python train.py --arch="transformer" --model="CTC audio transcriber" --dataset="babble in 24 made-up languages, each with its own sounds, syllables and stress or tones, from a formant synthesiser" --train_examples=39062 --gain_aug_db=6 --n_mels=40 --hop_length=160 --input="log_mel" --spec_augment=true --win_length=512 --tokenizer="char" --vocab_size=55 --norm="layernorm" --norm_position="pre" --activation="swiglu" --mlp_ratio=2.67 --head_dim=16 --fused_qkv=true --bias="all" --qk_norm=false --parallel_block=true --inner_norm=true --subsampling=4 --layers=16 --width=256 --positions="learned" --init="torch_default" --residual_init="none" --optimizer="muon" --muon_scale="match_rms_adamw" --lr=0.0055 --momentum=0.95 --nesterov=true --orthogonalizer="polar_express" --adamw_lr_other_params=0.0018 --grad_clip=1.0 --steps=6800 --batch_size=192 --epochs=33.4 --lr_schedule="linear" --final_lr_fraction=0.01 --warmup_steps=130 --weight_decay=0.2 --adamw_weight_decay_other_params=0.01
Rows from block 4 of a small CTC audio transcriber, named by matrix and row number. Rows with one number belong to one neuron. Each number is 128 + 24 x the weight over its row's rms, rounded and kept within 0 to 255. All counts start at 0. Numbers have three digits each.
After each neuron's rows are labels from the 100 clips, of 14976, where the neuron reaches its largest size: "responds to" is what is common among them. Only what is clearly more common there than usual is listed. The data: babble in 24 made-up languages, each with its own sounds, syllables and stress or tones, from a formant synthesiser. In brackets: how many of the 100.
# gate: MLP gate (model.blocks.4.mlp.gate.weight, 672x256), inputs 128-255
# fc1: MLP up (model.blocks.4.mlp.fc1.weight, 672x256), inputs 128-255
# fc2: MLP down (model.blocks.4.mlp.fc2.weight, 256x672, transposed), outputs 128-255

gate.430:120129127135153124130142113104118120158069138123179155101161149132119139134122149131125168122112169133133113135171140097101156139129128140121153128129131121163116121123151103130097096120148109124084131119068104094132101129172112105105118161145086160137120126133167131110134136143139150158136131104145073106120126116106122171131104135141137144145135115134115181112139168128133137119123
fc1.430:116173141144123133137089144141164144110128097159121113094112120129128141129144137156113116094138131151156106124078171138129124154188102142088097146124125144123127166131128134155140149139189124133130122139141095074155086129068139178099132175170162152168161102163122141123126118159109141170137139125095107158141090115129094133093102117100131104118132128149127104128179133176205146153153
fc2.430:148123161137126137145107108127099131091107162151144126126110166122141104113083089069163157130117114169162128152175121151128126120106119111170162136076153076146171126147141128089074104101088151152140148143129135141097149116154133169113125112124164132114124153089148140145132155169158115130124101120144139101126097126176141137158130139179133155139078138124147182132113134133132141116112
responds to: voice: child-like voice (63)

gate.182:157119083137113131154104108161115160146116138107148129118138113111131082109144115121146141137126166145142122094107120122118189125149132121137093141144141140147135069073094128110128169134147117098146169162130117137124140139106145137130134087096139126137122146108124102179094136127126127107100142113139113106101136146140138086146181096142065123141096162099117195150132184081126116124133
fc1.182:106141119123150144163117186096105139115138108120116114157136134115115160125145082111155110100124137207159158115149090101148148156099168139169114165112167142135133097113114112069082159121111179118143113129136117129118101107103154102112114118110120137130108153139145108160142161116156117105063125163133144141121127158119115114127118146067139119150126121140119154151124133111118139166097
fc2.182:135148122127105123144180121139080153118129115135111142160153094133131118144104146142166110137153166130113101085125122136110172107146115100141136108139127149139127097126110115128176113112136114117129120095120114086133100108114173112146143121105080115152090132092153132116056093115142153161098141093130073150133106125158151100140209120139112103103129148124124136104118202117114113098142
responds to: reverberation (87); /ç/ (66); /y/ (40); /ɔɪ/ (37)

gate.108:078132087144165133092173111106108122128130140082104120122114169091081125109194143109159123121139102178151148113116161111105131174077145138137081176128174145149118109138134120133103115145091140159148102144143134119146067119132144092139154131096096139155111146155128112110136099155158128125133120133118160136152148132152100125130119060122157118100099096156107107119140144177127143179107
fc1.108:158141157112133127125157147107124135126093094157122155161104098134107143121137145132116149104155074147078146123133139141089110161115120144092159174112139099154126129170097117122115154120131096153122104129118141117141093135142113081133083139127102108111137146126123103112130112153126132118171105163130177136179083163121126176106067117115166140137133105133146139126113123197148144129063
fc2.108:121100147083099100108173075179135108130127160126119130131093164146125116118114130149131123113127155094164151137125153123127163136158170106127108185110144117137134154122165112118137106182098134119155197127138142174112131113116096131109141133093143133145101127120143124148135154137115128131142112087184135134131068105137157146071131111147149181117118152141118111122121124179138102134092
responds to: /tʃ/ (77); voice: child-like voice (65)

gate.362:136136135137115115097102142137108118101148117147173121142178128117144137170111162160123142122096122158132139123157090114094109143079133105143076113134135159131124160115103137134108122110162118151126155104200106142167100133122165097106091160144143108120160081092128130126112102120155162124144177178073128074151140155141093152105117124089131166127143093095147091145120146109120144122137
fc1.362:132099116084151141090072103086121143131129097159088149144113122132159112135120151098111150142105148138122160113148129104122104094144151113166135107133143180118159162126130153134125172148112086141134121099127100157128089160118136133126135117140128127128133124134160139139127114076135144146143120140107121112140091115095139128133147120091180131126103076105113138138178146093103177137159
fc2.362:125135145127145095112138178103116109138082102120129139122155155157119126158143168126161128107109138153088140139171167123101135127095133158100056149134125112122125144129110114111136110129136109158133083098138152137140115099129126127113090118145148102109119125136165128104107144133101077092135124162115118141147130120102118173150183088198164114119160164115136144117116117131212121132051
responds to: reverberation (82); voice: child-like voice (76); white noise (33); /o/ (28)

gate.21:104174130115111052114118131105138156100125147123146139153146107141166097143191127124133108113119124112141145142134102171125159105108107139129123144140176131126119143161115104153131129086110173145120162134121121098156115143120137116152106144161160118104130101144108129090112104141158126141155106070071097118060153167075102110108131114122140134124174125137123097138128128115109111124124
fc1.21:132100119135166145106143138167130101167143111125115176123131135136088138120094174150119116139107121115096141109145132148111086148144133146109138149081081125102104086116114155106125161145155115117112108127137140150154106062128108138146144117105096104121114128178087117191105146098109134119118136176176129159132116087161148155119131114123154151112107162126139094151082133128144124138130
fc2.21:117164146120088126131116146120117104157147105122122139116109144128119123161135112104094141105090180102155135156134165147129098166110117156162172103089117143098187181104130149125106100146132132107102124088152151155165109118129108125147152136165113112123129117132135167129145135164109130169130122161106140133119157126111146152083146117142101111112139115133128108149148128130100147087070
responds to: /r/ (100); /ʔ/ (32)

gate.314:109133123106159131152109122154158102104105130100124079178117141097114114095149088136108088130093118097151155164164152157159135106119111127086141136112112130167145119125120103098120155129074206136137122105118127127125092156146150092155120097127144137145151119130142136128126150144135142089146115127089124103141117158111129115130111166097114115166121124098147151127086146108136095100112
fc1.314:095146115120158158119103097136094136091136162143113154134096117133146093162118080134121075089125087103160108146178135083133134173148098148082150154109142117123127102166135088090130172099135152151133132158141125095093093122095172089130121146117168129119157173157148125110153125153096124118120104129111091078149102118103120156119122150134112165147147160109149135148119132106132142115125
fc2.314:150109122142085105149131114110133132114117166122094138145117092126124161146083120116148114107129144159193112140150119164087149111121158124133133164143111121161129100135108185159094124119112121121171109147129151093118077095160124110108097122123143105153132099144116142130189127117156129119163138083125123159121082158056132127105104104119114149103109070081120116141131091164110086166093
responds to: reverberation (68); /k˭/ (53); prosody: stress on last syllables (44)

gate.516:101140120161176102133156114127053096158122169145132117142140129113114164125123102109112102127128136137137099127132140119138100130089095143143091128118114186097140172137142112137096170128124140128123134122148162083109151126114124101094114120124131117117127142130102178131164114124145111188125103131121159139128169145098125105132148088125121135173108121136154131146118112146148158098154
fc1.516:099150159132129105142105098134126122150100143116150153126136116116106156119111115140118150086130123108185104140133152125072137080138166128144073126128134164151117162138124118125087114073102172096123117136163100110145099138078114122115147154131140156160111132070083155135161143166145101141161119144133151134148165168094129147149140115114100116160131139141146121135131095140160144149171
fc2.516:139118152183144142101139134119144153131114136150145103100135111104147090179151143129125143182128110145117151149154137129112141158142140150153172149163137087172127119092152127126170120137130128123131149168082135152116116118117118123148121105152104153096108151091123135168094113118129118089148165159119110134177104096105144128141104120144103156170115153091115109117135101123159085094101
responds to: /r/ (40)

gate.397:063109132115130141125108110085099121137164145070156107168150141128121093125135128136127074123169084135127145156119098109175135114128109115142143107136115183118097092159130126087136128112117109099139157128087109113165084115089150132135129105112097173142156149070172076132153137178115101124156125173137109142115140105136110128121125127156137129132120141132106120113116132156144142102113
fc1.397:100095144119100166127103113124090102120159146092135111169152132135116085147142099121120068127180082143134129139125097079166122112137131112146138121158125173105090098169126120091126136118115111092144131133113125107178068090082141117116129108103099152150146151085172096144156134177123102117140125166124113122122125116136112113102122130151131133148133144129103121103104109136164134130117
fc2.397:112115141141153144153163120122123100131093109115118119100146137134118144152124078102112129106181128156123113142145122145135169088124107148115122149102118165160150134089083126117125127161141117135119146103087110082119094099134148123126131103124120146121153121126166134120165122154118109143169118126138148129146105172108141116083167139148134121130143140122151111109139103146136136158082
responds to: /tʃ/ (88); voice: deep voice (64); muffled (low-pass) (56)

gate.366:161129137150141137115082120130111145097105116153123126131164062139121141075171099142108132096134144168117147119146125131176140149108111125102143159144118112175145136141165143118119114105123115158094118140160137096122124132115098163099137143177124116097103160144159138127131118093139147112075101122120163148125147162128101153151134132105134109107117161090097152135095132108163131122132
fc1.366:147139154162103146134144119110143118164134183081044112124136091131103123117110163130140119103134119133126087117111124098103157178113143142168068100173111110083123082122071132167140119143161151130134148135125166094083117127141139088126148090123129087142133112106169138124114127141125140099116136132162102114132132133133124172151137146129086135113145128116139100167135128150144149106121
fc2.366:103119084120125099164138145161129158115089098127167107134097118150120109154110139119080142102129165156104175117108120131139157148151082158101113110114145163094114086114113153117117134156136109123113122078136108127145120103099157147103101136114142101141113157081135152191119184106118127121113113093136165158150092116152141075116134162149183129126144099133113150131115105128116153093168
responds to: voice: child-like voice (87)

gate.368:136143136146127091127138105155080055161087158103130142089149127118116128132129141137133130089148129152098160094138159101143122087158158102134138171157152154197112121137089135148127107148149103141102145138105116108119096155135127113109133143086134117148134146127131103137138113092127135109140167117126102125147132149140058136159115126144147113172142108119067106167136153126124113124139
fc1.368:115105138086146151114104180104158102157168170127165093165105136135134145104139162132144101156120103115123111145134127127119093116166094129114081117139086109128125113148103041104155147135094174162108149114142150107090142125114105132141132123134120130088170120108085140145128108102162129110164132146148059102084110115102163100130169144106146127091130139157127092135149118122107135116124
fc2.368:166143122179139117095117144107086133181133101140148097113149134129154117118110118120119141146102109110175103139168134128184122082130129165076170113105123129149144134125159128125110147141145130123087146091158074141139142157144143113137163118155133129164134130148177126092110190163104143131136094118123147114123116131112147081110123130155137092101163106138154092156158177136115150174143
responds to: voice: child-like voice (81); /j/ (40)

gate.577:086112129153119159093140154118136115146075146145152113141146171131187104146162137134100129136115131140099118127135122115137135161153104150148130107145122126085126123132133106145101105119134145127118143103101087127109126144152092137130133125080144140129095097142154116142094128075118130121165148155102148111143127140162152131153128143173156091112107200129164164154167084107149123152121
fc1.577:088143163126134132163142135086124156131113128144151171150110148112160108182133111101099101109135111134104117176115142115130110139115105161143111093147168137114128112138170106168130143115148124104118133083142090125088092134159084105117177157133081115125127113157139149132111127080152119143152126113117146102119117117124110124120138153165121144125130163128176107148088144109157118102117
fc2.577:156130114107116137135157138124137098143129107121089110146099160148112137096164108117118148120131115092159127154143151114124102083125094115077144099136130150156130169091131079138166151159121085158099163098100140117133134096120108084173108123140127124112124129127139161095121125118152112148109109136130136118116102188117164119111137146130186140132109153149110162131146166153138156150099
responds to: /ɝ/ (59)

gate.217:117119132166143154123148110161168116099122124170141157162127115137101139159124131170132084157104115103098150110157131140113151110110090104154118109136125163145146135125124133159085124124140115139124167131105087140144162133136124095132142105138079138099106144115127145165099093125122165166157130093093124144113158178116089136089145118122102161129146161122113142137144140141132070100131
fc1.217:119119100124156129128077129170144097141139110128081146133081130091139141116114110171074119143136115155117130130141093164097134149112087149173141122159136096140124116107124130106108139063097166124148123117150098113144151135129144096173162117102103111096113149144109105098112116181104176114170142125117101157126157131097101112115158099094144141091133128139127153164149125157140102110136
fc2.217:128126165170120123102110130111089125097113129120111144174179180092103124166085123139135131145113129148093135135113129136088142115110131088161108107161125127111143157117154142115141197134101168161160149147076131123148137135126109141123131092144113104094103141111136096085144128120130125118143138129093142117088123080101124137122118118161122155111128106143171119124141109156139106094125
responds to: /b/ (49); /p˭/ (46); clipping (32)

gate.639:140120167085088137129086093151067130107136148137133109115131117155124169095102113107091149134157138123130133098157156131103124117142165111170157115162090117145113125098057096131101124130133110092145104143131093136134141138128129116108111104150141142133140135116139121160191145139099097123068138110124161121129139109145122149147137086127176163141120145131180103107140106083160157122141
fc1.639:106155154139119122084147099085162144111119135127143123111140126120141190143124119120128155088117137092157105130146143130137135130115119126153136165095098091148142156107131127118124161123149169126141138146137134091117146094147137129065126142089143145095161120115116184113076105103101150130118145121068131124107110156144160139149127131164043126128092142126100152146156148152131109087127
fc2.639:145146124083140122122129116125075125167142141176170145129081112119140102132116116130143100125152153085160080147176135143123146161145069127117137147133135136177097109129144143141097120149161111121149160116128167140119129120085147155163106101130141129165167133116160057109135107098151072079112141113177124155146110118072100131160138125151082106146135090156137105095112097107090138103150
responds to: /ɝ/ (32); /s/ (29); /aɪ/ (27)

gate.47:121100150116077161097118092149148142128126134142149096123170136120135115120105131107129139118120142132174125109123154135151144107140105144157141129171151109114136102138117110145111143116139127116070099097122159073150126142086112129134177115103146127093148132105098122147159148108138135178117125106197131106101100137126142138098185121152142096135134142111089127126141160111163149136109
fc1.47:084158111103135095169097162142154131123122106138134122105089095115105130108113105162101105140139105152147147110126079149094120112135130110128078133088123109121152121168131082143140178153097120162160127157123064180110140092145109136128105114167092139144127115129141158140130118110131125122133103137076170136161133132143111092131098084080103157101123103111120161119153126164135127100133
fc2.47:113124131121109122123108097098139146151144131101120131082101139105134116123083144141134137137090126117124120105117096127122121134140157128134159134114129135118133118136104106124116138097191179102085124116139123088118132114115149093132128080141111146096138140106095163130104171138095177117136157171121106122167132114141188141093154123112097086167138143171120139142153089118168117176100
responds to: /ɔ̃/ (48); /aʊ/ (45); /oʊ/ (31)

gate.37:128097180132117128099136128094120156116154086137147139140144123159102162137209150128101122097139087167087130118139144117113115152094138168129120158151121131146094097122143129133116122113149130123145147113131126088101115079132154143130122090094117150132150119120141119122115123122108122137147105164153109124146091151130112177125077138077125135147118127112090135132081137108091139097100
fc1.37:192119134127130116120142108129158120124121102115151147125141141131185153150165119119103126150119154119118110102151141151107126108135107140117104123146072129094089186127142164155137101112124116161173137132148174094136149137110104173108115134129151117136089092091095143140081137079088107140119143101091124116145123098144127115139172144177060123079130151063114132153154123081133102111132
fc2.37:120119090147192138121115138112120185111159129133150122170138120129101117142170170131152130151120096142106144116088121107139101098086108136145106107169110189100143106095145111149096156100136131134101113115124131168142177128123102103147109166156139073135124119167132163123097148103140098119089137107131093104125146124136110085171120119162121105157128095142153135122160152111117159091170
responds to: /tʃ/ (76)

gate.111:137127139080098136109119147164134120159097124133099112162127145140135168112109121141118087113141140116125146143147158134168125161117097106139127146157115123126096135147116136152135163077139084135103146140125151121147145161152105089164169147129139163086125115113133097187156145138133109108143134110141161108151097130092142183163104160119091123080116119084133122147086159128126154125125
fc1.111:126143136100102123140164129132133120140103112149099108116130189115128142105106096109134081121108114139127120147142125157191135143117110117130107140156106159127077143139093136113079120087163128136113155112114141136122135156144078109160125115121164141127147091149128106155136126108115131104106161142145163132126103153129138178147120175141111104106106121139146159141105180108141164125178
fc2.111:123123124179117131120156111170148139077150178114133115122106095140121149126148142121125120136116134145132073125135107078077131115124140126119163111144126147111134087116145100169102133136092068127081124136127149152125141099167074101120154165139139117142133136124108133137141122139177143142123136155100119095123115133083136113128148115116190147155161124102159126128144112176149097103122
responds to: /r/ (68)

gate.222:134095149121156133132086134118155134142127126136130130093113095144134178097106165146149113136108111153181140135119105123165149103140140146147138090132083135150162099120119164082169132154116125135166126130149132117183155144110101197139104104098095143115141151133096148053129136116124151165128170154093140068168071116117109161144152118152126126084143138135134141088144130126168130109101
fc1.222:096145142093065150143114170109125148113158155103174122108153122139107132151158176131140179119122137088116119140123148104142153114101098189165119112136111152114139081132108137087121110157090131141146146137128164123120162080112109140137109142095133131099109123149094130169147096126092084120112119120143134164146165155096129098136069126136172146096097111138091083121103131076143114112147
fc2.222:137128143118181140123173124107148101144094132090102138121107131110090144121098134106089155145141137093093113134156111099145134137074159145135121138123122112158132094069122129126146155154115112117151168100128106116095148113103129108125110130144107122167143155132122132134114116110147146195120143108131144106137144143129117145091153155133139164116151175112156141099130137138137168086139
responds to: /ɔ̃/ (46); /ŋ/ (40); /ɲ/ (29)

gate.347:101107111105122161153112158102113092170135148115159159159091115091149128140129108126148132083136156113136113111115085184149121145108134147126129093111141125121133144162122148173148113147107086159099120092122143107143132119169087141153147092132141162111122107171181111111106124145113102142128106116107096157060154139104122111135129082117100136094140096134113131110144154160149106142168
fc1.347:154133156129098121087148093145168125135178099142111128184185098136134125138133152119149116181100133140143101187116140115145135089169087097109132120181078114145112130096130103102102181092170124141093118107135145117089122108120125133147105126117148116111130119136130152153113125119092163148122093134131138102076109127108137137134119150094139146147105123058110152123131103120111141141154
fc2.347:102119157115120088145109150097129120146123152148111173128090144161126131115118162112078120119126106179117100118137129114164114090133156086145156159091114137135109195144120107130121123133140137120119131149149127126097104144149163130127134081117146104135063144082114142125149164122087117134132110127135120074111154153121118179119120163131133099124156161146073129117108138128139145093158
responds to: reverberation (100); /aʊ/ (50); clipping (35)

gate.279:122152137128141133181122172120145113165121115112101153127154127114112130183168158141157130114103157153133125128135138100138149130168113121153165116187067120121161120123103109119077134176119145138133136115143141108147103116091144104141106146086131138094122081065151121106169182135138133118077093126154161147144124143141082132106134113119167126132127121134111122124118089116106109136144
fc1.279:139157130143094100135164145118120109127150144069095134136110099146146141134109153111086117117087125156149095111108103064073172138124134163119139105147107146126113144145143158101158146082156122100097135163158158130116164135098118077147078153081141126181121137100124135175134182122124113083119111117151156131126167085102155148153121112131132142081132167114128125139112160139166089154136
fc2.279:150122142113091169164094135130168151118182131164122111130096102175130153124159174107126158123172085122134174167132147128178159144126099114155150145141087090140173139117142119111088119128094120147096126115102129148124133149127134083138131186109116121131137132130097128147122127138136170165079124128121098123131125144124142102154124142075115122157080106093154139128122149151156129085150
responds to: /tʃ/ (70); reverberation (63)

gate.75:140165158143168110123127101141135111171134099131101139123170088132090136115114171127168135118128147145153165128033126098143158088116149145137157090126121131094137160180121088130127140146168131121109138090165109109123123140140134131115147139136124115143137148075112114138095105127130142124135109121085108076153137092091115122087130091106119146112147061092119138129129158124114162131145
fc1.75:096093098108088143122125135136124140094107156129160110129090160115163128127138075143089113132148100108115109126198114157102116164148103106141092150124107121185110114082138160130139113099099140109146110163112123154126128111115116156135110125136126140131117125188133110112166143129133115126111161129160161179104120156177114129176132167139136106141122154161150119109132108130127102125118
fc2.75:096121094123087154126124107111169100135165134089136098110136120157086119141163104116121129116138162137152128117123109075133133105129164121103105130154127105147082109091118147107138123112157111119071175103134114102148127133144151130127121103124148114100164142149133100143160137100122186136143113119136153087120124114156131148107171194125164148137078144123139159120149156103153154107149
responds to: /ŋ/ (39)

gate.531:116083147111123138134129102090150159129085136172103156156119101134119119137094139102139147146124159122134185111106187138128150116103150132142124117117132140131124118128132103124117102114143127112047121160129137134133113167123140141115105139125130128106122134123162121156123076112102136124136149140163116065154146100159125164158091132122135139177174143114106149148128126174155073083145
fc1.531:090144114086108133110125190195153071093156124124135096117136139135145075140126121160130109142125114110117110158130093144108120129155123133146121103120137102119126105089081106113085105083158130144155138094121134094146146094131090130105137130161119103093130175110085117156125147111102133096118094165117158152127115123135173082093101146119084159108123115135115137127163146105129153151114
fc2.531:115132147175099148130179087141143075130098112109146144137142129156174176101123141089130095155119117116132113100120107187118122058160151111117116133135112166108131098098138142123132150129110139107116113168138123147150124129154143119113174121139082121131161128125126117109143121140117169135130092129136094081134124135145106106159151113167136083097115090110114164145142110150150126181079
responds to: /b/ (43)

gate.29:138128103108096137129130143074155137123135134119155096132178143129177127113131113083143161112102133114142112130137113121126168104129149152117135136180128127113115142106107091098136055138110125142177144142108157147124142136134136112158123110103169134113111153117134133109155104096145131132137196100106150086150165131140109135126117120113155100141134146142131133178143102128143106138113
fc1.29:166145148068146146144139093126162132119139148107165144124128120088131155144091087097150109122102143142151148166143151067136137148135115138121125114142109128147137119108159169123133146136132142057104118142160094132127141141180093104124171128152132089109113111157129121145142124113099144146155149162163115141110110102154119074162112160130123104111140115125128106112115175118102113100164
fc2.29:117126118136112111146163143138162179119138109127159110096168106151122097132151088127180158096094121101172106130147153131132133095160123148118110126141154111127137136107075111132127125115144137150134155110111150138127109097114117129090124108116131114139138106124104118198165121113125120116179128170128149151113142152110112109126150102157179137164153139140153133107163112168138149141099
responds to: /ɝ/ (74); voice: deep voice (51); /oʊ/ (43)

gate.623:138117111114162153124144137147071132103116148135106185088152130119119145083156102122151101079138155104124136100145127115089131170139149146148137135137138180132134083112110109112146135121126118119110160110123131139134175129127112131154159154176113148135118145137082120103140144171140139092141158136130128164124113147136101144138120121098103128127127152088154092094125104079147161093167
fc1.623:143101120138132149111121150126143123110127137142134122114112112104147139099141161136154111153127122097129171106165136166119142110079116129181091103166120152157132085131152133129111121138141168125105106140138158152157118120126124157122149095153122095095147137121111113107115142117139136150124176129112174118154126177134144175172158094098134162102157133094130146113134185135135140091102
fc2.623:136126165156107111161154119139130171162088080094143131103153139103083121143154089139146127146133168128079140098151108105116120138094127090127155119152117134120068127104145120115146127125119142149130135084111118117135121115115169120105136116149105139142167158116155115153112134112128144109145116118128095165111118124112141130134127137155097110169145150101072163156110081145132125116156
responds to: voice: child-like voice (64)

gate.575:157142120132141080107122128141094127139168118133125114138102117094130105098120140092144109111103178149135112132154132171087114117132151164158105131105156094126173093143110164112133137095108146120135096155124094133128138122128123120106114124113179128132122159114145121139141134124126104157173097138132132179054160120114127167119156079169150091133145156179131101111151064127134150130109
fc1.575:174154095101112087118118132145086123118166097099116128120081150110131106122142157121138108087099153137131136160152080174127091143150137137134122092075168097121163083156117155099141114111108131104129101154120138121080137131103121136095114118127142124136066139142140113124161123138115120140167100099162143158067148155105136141121092112124136103125133122191121114129111097116120125137136
fc2.575:170099148108125155194157131104149133106104157105098163130124123143125169163136142125084122129193130127087102097142118090153124157100123103140151150175089135162130114119089121140140157118156090105140155119134146095095123136123152174111113114145136135139145141102116129123139112149148122214173105134109145098132076132104122099124137151144166146129094161082156141126120141123127142114149
responds to: reverberation (100)

gate.352:126102135156095103122146131138046128089154099131164083098131173102088126108137139085108117124141137150160127093122119102124150133135148132112122097146115134134110147095156142123131121121090129133159128126137126136118181139143138114123189160107129161141151135124109170098131114073142124150142083152141123161101122145126138109203143139115124158142156104145166155147116102147137133100123
fc1.352:176158079095170171173131116108183120171110110108108164143110109155153126150082130147131148142160143093075131172116128119142133133127113142134121153159149125123127107139099130114125118124171114149142135148143124120135070115128120167134107113151077111138103090095131109132117139187146122099130143125129136099137123108140094133050142152182120115131129163112109104117123141128084129128150
fc2.352:078170104146144101102130136094100121187152154171097116149149116163113097103138134134080105125106108114137140114147140122160131112110137129153114154133132087121176143132135120128136137149101121109143089111110129110110159143112115090126106151114152114139128170103121122142144136116097156146119145144123120098078106130102126138113121137064175118131119117169140138141117158108126178147148
responds to: /b/ (54); /ǃ/ (31)

gate.461:079128122149149141115142152162133111114109119117147166122131152151124118157154130136129108139070136133133123141161132140143115121103123133141104126120124158127131118131135097141075093117144126114128127132147095176128096119087190127122150126141100144110149142136147098120119119129107109102130119170163124104145123190098076116104122110130121122146110099130131122136129130188146123114113
fc1.461:121140123133076175129122105157150130141159131130152130171138100137111103149148164111130123070103098164106090128156132124138141139128090130134130102122115104102134151138099111087091058110134173120143144086129142148094104131096139096125155095131150143131106146092136122175148114167130098087140099152103132105149159135088163101109135141111149102155133150140123118128143158208131129116126
fc2.461:161061155138170108120083130131168119132096133190082130148142138128148140138130144081163110136160132123147166174112129137127141135085145105137165132167120168125117100159127154097109127122092083147129095129126151122137139147133177135155139137072075139138124144141144128151126148109121176120143085103118140119150115146137103122117125122132112107120140108108120097122111124165097147121114
responds to: /tʃ/ (63)

gate.286:144120080103117136131127131143108138111117158122119149118111148083129134113119130133112100148114144109146153144127120145190124114104174165103136114095116147144129139129128139175110114148172095098103133102156110119130138088142163089121141153132120100111121091148082166086110119144097144118080136114148138158160103112118136169151129116140107093169118145163124100107152138069130168150134
fc1.286:139111102129114130134119155148123145099113124108140155097103145113121143098141105131133098145111122125164146156125142131175122107128170177117140133099118161148094147116141134160125105147177091105140117122169116134137120091122131094126159153119115101086101102122094147105124084172091161121097134124140150139166091144144136141135094092115108128173160122142106117109123119103135168121115
fc2.286:159129096126180161103162117121093124133068117091134142116139173161114141167111148115133093116190166113122122130150111104148093137106125128116123139104129158132128091109125164149144180113134137115141177123094109141133124112109114081113129096163120123112153135128136135110120129127137140163148134131147165084155090131064109116104136143126141190109148152114166116129129148148139142137090
responds to: /b/ (54); voice: child-like voice (51); /g/ (40)

gate.410:106091114074142143126114098147088126127122154151113109103141188116145164140158109159135124108140123127120133151157121169124131148121128145108154136126128142128093142113129096127106151131152126126158132143105126159154136136122134077109142109141161125146095118102133117098190141117114114126094185115113089120130090108096122184154138084163128125125138083136133117135115138130134123133121
fc1.410:106114063094146117125075121105133097150094114135103160138109219116124154128135132150149123153134138120127110099151105129113137157111128136140097113111097118192141127137108097108067134155128112123129082174121125106129162127123135099098111133160126131185147103119143096163134119128130108105073133120118165135154122174180122203125107118141134115144127109124143142135091105151152141172107
fc2.410:148166161135120138154165104151127145145179158116133108116123077142135107074084148141122114151155117101119131119114134113124126143145136083137129083119160089112131159107107111143140147145143102107109108118145142115134116122133116128150129122123162137111151117120125120134111146155145115133187135132125093128179111124184166107116088165081127124111138132159161103101148128110158139163100
responds to: voice: child-like voice (85)

gate.134:176112136146164125143157116150123155124135120085090133124103092151110166117093124143120135147163127120090157145076159119123079126128146117107101152140127105128155117117119127154159162105135160104101080158159120128098094148135132139183129116133151150106123124118160161177110120086123175165181168118136112133097083129093116106116110077166153138139100107115151125125116145122162099122142
fc1.134:122125117097099082095105131137150132154159119157147098070118166120124148122098134132112122125090126145174146134169090075147179125186141132166130113112126140151102138116125131129113159166127105123120136113090120116124183107135101153120139108120140116148122094153120127126138181141144089121088102163105097095146140114142148157125106127101093146115166129128140147163160126112088149153142
fc2.134:123128141114101128135140123108124139104135102096127166071149114121117146121131095110180144136144160166155119129134122110125106140151119168109084117138118116113122150119124180102131133102104128146078136138145134093151130128149071113100163131125125128104169103124137163093132115122134147128170123116094090152074139134112140117167138121166112146101120137112138123154123104144137133157130
responds to: /tʃ/ (68); /ʃ/ (33); mains hum (32)

gate.169:118153128111136108121164126160115103151117125170123141120119139138123132095108176116113147120104141132166089105089136122128093104151129152127186119139122098093140147100103157153125112181164152129153144135137117178102173097109128135121129104122133189164090138121086157107149104168107132097110164157106107150151120106113152107151105155144113117128121113174139150130141106127136113132119
fc1.169:103130133127136135135164117164109107170098147175121114116126156123127126120144165104110142119114122135166095103101115090116088112157114161135171112162130106103130144099099145134099089180145149111158160149128119167098146109101137128100136112126117141160092127145108160112109099161110123096116153158123125156144128103126167110136107132153135098121096136174131150128126127121119112134109
fc2.169:144164140112168172140120123108184134086090115112127125133102146133137136111101111116114177161146172096114111127146119176163145108137179126119095118119125143148145105152092140118120125131104118136128142126134103140116142139100150119152129156102127118119156152116107121120146115126142103128115124115134177129147122140135122142098120114157136135119115077098123099076127138100121174133148
responds to: /ɔ̃/ (45); clipping (44)

gate.654:120131138130153113138136095099109110144139152116130116162179121135118125113170109111103123153134101118160166104146098120126130102124149141153130110183090121145148105094089136073145114171115135159114127111124130149137111127104170151135160134104130136166145131142110117154185140122135127117141153123138136136098148143119151106099141097095173102098101117154133138127147116149125111096151
fc1.654:132123114157104109117080162133077127142087093115123134128116126114128152103139176137105160173135117141116154150141164087133133170152121124125165101106134112128170159123143121152102109128143151088104071091140122144162102157165095141116102156162105114116151101092140142118078160098147145185151122141122128143164111147108135137148134145118103099117159096110148148115152149134143136132130
fc2.654:138077118106146127171161080107112151166168155114154151113113119086122164137135103172126141090144088103109128086151122103155126150145138134181173144161135120139096116112130095100176117150150131102114151099096089139094122155169139109154147122118132104149065127135130105127190124139118163159149148123178128137112173109136154113090159117118149086099099129151104102157089138127146142156134
responds to: reverberation (64); voice: deep voice (61); /ɝ/ (41); /ǃ/ (34)